A small image classifier, trained from scratch: arch vit, norm layernorm.
Rows from block 7 of a small image classifier, named by matrix and row number. Rows with one number belong to one neuron. Each number is 500 + 40 x the weight over its row's rms, rounded and kept within 0 to 999. All counts start at 0. Numbers have three digits each. After the name is the row's rms in percent of the matrix's.
After each neuron's rows are labels from the 100 images, of 14976, where the neuron reaches its highest value: "responds to" is what is common among them; "patch colour" is the nearest of a few named colours to the mean colour under the peak. Only what is clearly more common there than usual is listed. The data: histories of elementary cellular automata, time running down. In brackets: how many of the 100.
# fc1: MLP up (model.blocks.7.mlp.fc1.weight, 2048x512), inputs 57-113
# fc2: MLP down (model.blocks.7.mlp.fc2.weight, 512x2048, transposed), outputs 57-113

fc1.667 101:524497464533559460510501549483561491477546538564499532552572483525516480435541509515543548462520473395496531503561502559455476474495493464462470473533481565468533521543501
fc2.667 101:511469478515559527498603524490506426527411490479471442520522500519429490589487485477503489470523472501489465487471464522490407499614458509520429503430460548474526483541469
responds to: 010 turns on (93); 110 turns on (82); 101 turns on (79); large cells (73)
patch colour: black (41)

fc1.235 086:503559479505600499456493602459458552617516491560617562456528490560498526530510492567521549527575495547536542508537518579549492458496563569557506504493495539504419490448494
fc2.235 089:510527511465463454521487490499503410481509496518534497431457535543551426466517394496537476563584531512452519542454591555455446558449491526467529544540519475532453487400462
responds to: rule: rule 114 (25)
patch colour: black (50)

fc1.60 091:536461477518487533374472487538521475565533593469464465459444525513583535514469530477527494485520504549497518575556579549571525502476482476507517545533468611508489526466533
fc2.60 079:501520501454560426498530497515443476499478558467568533487520522571445466444511465495446363503431455475434477511449547456421506480508457519457491536556461465555449455500431
responds to: dense start (68)
patch colour: black (70)

fc1.53 091:507551497492480480500433504514499524496487478503568487497480519518490466414569582540604559506575492553520570513519514490547527519462543495541529483525507461493493466489543
fc2.53 102:609559613484471378457451522470452519454412555496546556403495549520444465496542505457491506544487482550468493605444481469480520519448501446490465493529494599487517532545498
responds to: 011 turns on (99); 101 turns on (97); 111 turns on (97); 110 turns on (95)
patch colour: white (28)

fc1.45 094:495483470537527527489540478529541471443480547560493521540467488528448485545478546489616497535510517500526497462546475529534478540523502469543498492530517569462596512500514
fc2.45 090:497530577494518581559502493562508525555567520516487488515526495507495493459496549481543534555513477502470462456469496574492505497494473488597496411488564493514515477534489
responds to: 001 turns on (100); 111 turns on (79); rule: rule 130 (27); rule: rule 194 (26)
patch colour: black (45)

fc1.42 089:525503482516552520485534551514510533527491560564568454542572470504482484557491538486484461523451447538495533441502473517542534466500517513501489544483584490557538501536625
fc2.42 082:516431515577554565548473518469488544565525489577517565480487480476487549581540542508481425515460448447468385454509439544531538508468436515546470498492557445552381520467531
responds to: 100 turns on (76)
patch colour: black (40)

fc1.686 094:528550574461497435508497485554533525528521575439552518477464492495514518439495519486486484465526512517569478582496481522517552465426470434554455488560513521487529489537487
fc2.686 093:442502535485485491474496505548546495437484466515520511588543470517531495445529562539497450496397472462570487420517543482458504557520558480521526524561559498405508484459525
responds to: 000 turns on (97); 011 turns on (89); 001 turns on (87); 100 turns on (83)
patch colour: white (26)

fc1.306 102:491506440591451563531512501539520496461528503499568512507514515532468525453532502513496511579561500500537519479499557505524510479519516555507519468546537501473463462524563
fc2.306 089:497455568514490528484522536451470362550501461520499487426386485438554488498525525480500517534547482488467517501484509506521475485550496504552454489447516555516543508490470
responds to: 010 turns on (99); 011 turns on (92); 101 turns on (76); rule: rule 172 (44)
patch colour: black (65)

fc1.542 095:580447491549500499530537497538500551471384465487466484460493445476492487446516493427537527516519500516547497448489435480586513488477471496553490453499467569474555435520494
fc2.542 088:483489470478487595496502511486548433505502460476408389510509488511543473468486508541495510442483529487494561439500485477491499501510463480531475457405378443488497570452539
responds to: 011 turns on (80); rule: rule 136 (32); rule: rule 168 (26)
patch colour: black (100)

fc1.471 099:515541516530483519513579504561602529398497497560505496469517542541483469402482468530455510433509468512506475460495436518494589535567500427489491488559539487440510456549443
fc2.471 086:435475438493461478472537477516458490488437505455489440504498483551491537530531536496536527567480492490547484501466562480493479490533474505519574531514465545504547489440542
responds to: large cells (95); 000 turns on (85)
patch colour: black (39)

fc1.412 084:495542415492487478499464461528477526484594443453543492496520438503476560537591548593565525544557622439539486479528503520553512505480500513524443479492486520494462498445531
fc2.412 094:536535514506447545495526543454474471475598466534496480490461508545521502368529552482567460498486509526454551512482523487512554516554604502550478543465452488532465461568535
responds to: 101 turns on (91); rule: rule 164 (29)
patch colour: black (42)

fc1.566 105:498445485534553440474470512454515473519488475581470489496512486438541470502472506578541551512495471436475543506604453419480518519457504504538472451497476550508522573501469
fc2.566 093:404465372532519519483579573542527441487439520480456465495498542470471536569512481433496520525501511526456518462518509488525415524567442479514461545489524477423464484505521
responds to: 110 turns on (99)
patch colour: black (65)

fc1.105 090:440490407505476496528488521533576450542537515504527488509561470516498472468647497509523519501484573510525512517504498522484463499512457446466522490542478499464516571442483
fc2.105 087:574611591506493470510492486470492473366554518532462470519559566469484478491482503494493473479456525484498508506465484488442484567466517495540538543506493441429524492547502
responds to: 101 turns on (80)
patch colour: black (47)

fc1.219 089:584494435483536458474421585502491539532504506497558470500507510544490559487543583556477517497482481504517538430467483547565550511530492513553514564555497511497407473492565
fc2.219 157:594474507518509387468476529470450518529455519468561473446407454505542523475506578487458448562481520476508506537440426494546522472483448449499402512482518586540506554540502
responds to: 011 turns on (87); 111 turns on (80)
patch colour: white (32)

fc1.260 103:512451504552471509578513587465554488560482475482562533537506475487468572532537541510504524463534453537569528432487450456529531442504469531491506528484511583511433555530525
fc2.260 092:477544452469522589578540565472557431517506543490495470551502509492591490497518529510520507452469477510524501438517485505535542490547519484546544427454499530486469466533497
responds to: rule: rule 179 (28)
patch colour: black (42)

fc1.487 088:502458482533595468538540592517448515520481459506504516496498533468547475495593479461522543587589520471532472560552571452520503468502483537576509519589465538466461511477503
fc2.487 151:510489405511455505525523567517536518548532459520505481497475450548568496414582376507499479452508512502604477502483609617537501541536542479418474532492530527517471522474453
responds to: sparse start (76)
patch colour: black (58)

fc1.332 114:558539440502476485412501497472449558535518571611483534460462493586545523549462463492530566467523476578523526465515508472554465541522495471567511451505473501540469517534476
fc2.332 111:518455443442464512493561524569502524535483567586505528469439469551555452521485500440467534460519553523479445515536546412515519521498427456511503538490430551537493495542540
responds to: 111 turns on (87)
patch colour: black (50)

fc1.16 081:540527461522514526514461533578482506483507560458568437477486472485451543492541488499497465554587545523557454505489567513593553523429492510519464398499492499536522492513495
fc2.16 101:426527428443498523501516519534474451506567483439537482476530484536476511415576478502530439452436525460567489557493560526478512506547496468444503547502390489507420523473458
responds to: sparse start (73)
patch colour: black (74)

fc1.465 089:533522447515480536506469524409506519521540515584500514514484447533546586488511512526561542473542418547615617447494396485513526499547533502525553494546468485581529507521525
fc2.465 125:579508560539473535468543549562465640454521505592468557430554476563552507497513410523428536460481551545425439447476566422510504565507513486569516486520524462447505487482523
responds to: 111 turns on (99); large cells (65)
patch colour: white (31)

fc1.122 086:539502461509494434482427503539493536607520481547556512487554539573502505460614518474492537529518531544513506482507561495527502535440511477560450564570481464489545543524493
fc2.122 096:520509372500511420487480517536465532507513522494556461526513561537505483446571495408475513541517482428516493556492542482504465488491464451451431521606538492574481552525450
responds to: 110 turns on (81); 011 turns on (81)
patch colour: black (44)

fc1.371 092:518548518514514572450533525424463507530511479543573517462552454472466485498518577600490503533540522449554508503494467547499537451554477528527507537502451462576475561436503
fc2.371 091:549510521519540455488481487452443512527477497490539515430528452497475489526510514543435458477419452476470429451434569528521485526420453504534532528508449491553463518486442
responds to: rule: rule 16 (29)
patch colour: black (76)

fc1.394 101:569511448574487543468508554453472464602432537527571502462478461554476542472522560506541514478574473537554538410499521553598557470525495559533551517474526509579457487482550
fc2.394 095:567490458551508628549473546490462416515508486506493475416530502532522500493542520430462501377515434502504469469491529532522509541489473501519544469499394519483421478503517
responds to: 100 turns on (79)
patch colour: black (72)

fc1.147 096:519549443517546516520501466527557526492450502465535490465556466498445557480498519520561454509529503486512511469451538560520570392540499570430534506501469465483432387471535
fc2.147 093:465489502484508509552412504503561442488521516481533570552534511434552515572490477447490501574512458459501503468508507468501463567490499516528504482609546557509472494543446
responds to: 100 turns on (95)
patch colour: black (52)

fc1.183 088:503522466527565500529510530478492517540498516513511514475555519509466501445558565513571475552556570415512505532548516550461537478537475496491491515503447526506537506459535
fc2.183 082:428569567509526572489522524498521465500470416510544482434551443540502450536525552558566442461510484526521524538467546466492503537568568530515495533455434451574436481469504
responds to: rule: rule 35 (40)
patch colour: black (47)

fc1.262 101:521551503463423529497463529415550472520482513482518508531434476489523552475638557497578520481525570466544550521427528541518490575480459495501514547544566605518574504507517
fc2.262 099:513507537536466571488579489456508439468474508414522419433553471530483477456419492470474452498526526470436515460520428541502572473518512478479593532532464520461479470448509
responds to: 100 turns on (89)
patch colour: black (51)

fc1.436 092:582476464481538526495450522487473573551468483534512501534492529504530554487515508494500549593507514444528492482515555521553534583510560507513559537470502534563520443512543
fc2.436 111:563503500532517498479499530541645501512436459483405470532502530521501523491458433534518504527469486474533522533514387520457423460535489527499499476456533499497552404503411
responds to: 110 turns on (100); 111 turns on (98); 011 turns on (96); 100 turns on (95)
patch colour: white (27)

fc1.279 102:567480501557527488518495485508496543569504497494527508487490504582505506463506549515486454496551463499538526487523508530531514484533541502576417517525493483487464458542478
fc2.279 101:473463495501498479557507470490581501478483504487487538504497515478564460453512463546457490508540533526500521512486494580568464532545478554537476471563565535489509419485506
responds to: 001 turns on (98); rule: rule 202 (40)
patch colour: white (25)

fc1.287 094:564582452553516538517524550462496487520519504524507521492541458549473530489503462503523519494589513473539485514531512556421523555526540514477569495486470494540514522473482
fc2.287 108:499537470502522572509586576524527490490415468508523534419496544616467441477509481518503484383491549452529462548441587534534544499495497512526486458477456477502520479479453
responds to: rule: rule 0 (25)
patch colour: black (59)

fc1.13 091:506447450541583452470536634478488482545472453598553561506531479502527481563523485581509500548548489543478510512547522504472488474474548534504477536470449582451420527432497
fc2.13 091:439554474499470464524502464546567553495464493537498497497466535535537456533527377479524520441509500586526481521493575568536542532475520463498563506547602432536506546424441
responds to: 010 turns on (78); sparse start (73)
patch colour: black (74)

fc1.575 092:561508460511576472529450599495493502547439558429563476461506505468439485483500605479573476528494485432509518475538509496574518510473503568571484447454505477491519518485539
fc2.575 101:370507475526515514491607498550536509460462407481475495533516484517469510539483525558476483591446513549563466546482563495530500521503383466544446543475481539476513477515451
responds to: 111 turns on (97); 110 turns on (94); 100 turns on (90); 000 turns on (87)
patch colour: white (33)

fc1.131 098:499445470550565529510515464457474502547526471530571523513476525470550526526545495475525541592594480537558485533563527448495518457489486502520506569621505610555482500469532
fc2.131 081:468503499523481549458485441520504427463516526555506475515366532483513466517456503501516521601562542491490515537518483518504514487445511570485477532542558451573481529399511
responds to: 011 turns on (86)
patch colour: black (48)

fc1.482 087:501503425500536543514476540501499470539529599513511499493521504571518485493506548513604477465560563493550493521508564534497525553470521442496509448502470528574488540465500
fc2.482 093:528546456447514489518501577526496451530505542474520441448489512539528507414507459463498507412477472548489474562475578488490487538512512466482511547454397461537496481535471
responds to: rule: rule 0 (30)
patch colour: black (95)

fc1.668 099:514529489462512491520454567485552525499536436529468494556467534472501585503543509477530581500521493493559487489469442532543527475498517453479461470501477527586501465534500
fc2.668 126:505495478519515474522559479525639565455506454459439480524447434549498447483453470513486460537469563533521490504500407504500455457518508558479428464457515511525564517454418
responds to: 111 turns on (98); 101 turns on (80); large cells (66)
patch colour: white (32)

fc1.130 093:547422522523546441491477475473461508581444477553513541524573483473543476455505527506514516523478474489465546529499467494526576469444525465494533489550531563484477489482461
fc2.130 136:484471460529451491441521522512455480519386519492513555582478545504541506548427513416456520563516558475429516448436504499496461504546484542521528522448548540466575410526500
responds to: 110 turns on (99); 101 turns on (81); 010 turns on (80); rule: rule 228 (42)
patch colour: black (61)

fc1.720 081:473457476521521473522470493507520484509556533532470488472528496513510481430564517547453488524524464491481507505520502537526531494418486437500487524551478572456469539528498
fc2.720 078:535514569477494463479442521489519518533472465500563545550441491468556548505538588517489569576494589478514492551413480453489552504515476538537409517481508557558523500521473
responds to: large cells (92); 101 turns on (78)
patch colour: black (55)

fc1.40 093:468583522489481497479414538573583504467474524498587544528497486500452517443565485555508514464497613450545468526499556577512430474468462500502495507593590473428477420461490
fc2.40 143:456544476499510536462496584508483546489439488504538591560451514504447490498499409536519563479482561509529510497450625534446433493490565538544478469467540490478619498521491
responds to: 101 turns on (87); 010 turns on (83); rule: rule 44 (26)
patch colour: black (64)

fc1.442 097:574494476516556476555537477550524547504516526394583516508572553535478458496487503473548497524532560453476475532544506542499511476423506531498398527502463538463470492502493
fc2.442 099:498540436510562514518539555497502514507520504486560486506490509522479477436576431520553458512525508440485475583461549511518411469540480512514473504476448502502514510484517
responds to: large cells (66); sparse start (62)
patch colour: black (87)

fc1.29 147:499429419563531521516493611552492458558482492501526473544514519500486563481537570478467525550491508513586529388482485498488540526537502437541480502492538501497494498520558
fc2.29 100:478596503477478470560477529499521529500586506549539570607537513528453470508507468545499521424491547507504458469507573512449486544529564514462490523541478414532528465514524
responds to: 011 turns on (98); 111 turns on (96); 110 turns on (95)
patch colour: white (52)

fc1.547 099:544473543477547517572472455516423500513483526498543455467493505513541530533507493483523582494507492507457564431546463410518500488516475452507492562477565557550481498473591
fc2.547 100:505535587510503498503501507486480544482465505532463591534596520514494494528509442550522528467491484512518471419468457456482462530561546508513557498544522466466511426495477
responds to: 100 turns on (100); 011 turns on (100); 111 turns on (99); 110 turns on (98)
patch colour: white (38)

fc1.441 101:490545484495537556472560499442505490557540502611534595470500489538479467499455521563500508456507529483513568493560472506502601457506499445516475499505449500547469565498490
fc2.441 104:570532534495526451485489544473415510575502569536466513402480470441495544533459472475427473475494571497513502449514623445482539517439499463497472516512458502541489551489548
responds to: rule: rule 22 (27)
patch colour: black (41)

fc1.248 096:510543446527540482428464528512497491526544582592565516493539541597472506482528510519491502503496540458533504448444614507492568577522516512539481513628482452528439498535507
fc2.248 114:508454449483517435474457504516440489548543518540526465448434487545483526456511550460451536538453518453481505455479482458535581523468471438510460499552553530550521600542499
responds to: dense start (70)
patch colour: white (29)

fc1.333 105:494493412559487459490443539494538469540492439543482502475496488488487520531504570527598565532604491469534535444544474566493523512505526511548466484468494496503501487506540
fc2.333 111:375510504514445541579561530558557456464441500512509442468519516464464511547474480516563505597576509527477498539476480514496489482434480424506511483362496531491521531511516
responds to: 111 turns on (95); large cells (86); 001 turns on (86); rule: rule 131 (25)
patch colour: white (27)

fc1.749 101:488572531495513489511519625489526531556496468507580547535496468548519504520549536512519501487539578503513485518527548565496523528555522498512436600511518486484467524473544
fc2.749 103:454533567504506385533461561496467587535480508439540474485429526457456492472512467485494512487433526536501423557499520517531469414363469490449498531464536472544430551487499
responds to: rule: rule 146 (30)
patch colour: black (45)

fc1.220 103:522495462513523522485470529483564531516530432589543541505525530517454555518519566501573557583549503577520490491546473544533524518481564494580515491571491505541531534492585
fc2.220 110:515468548581496484500493518544488440497498499481507451439408513529538484531519514497502525556543502518503531487481422507508486449431497425485439493472526573528539564434479
responds to: 111 turns on (94); 101 turns on (80); dense start (76)
patch colour: white (31)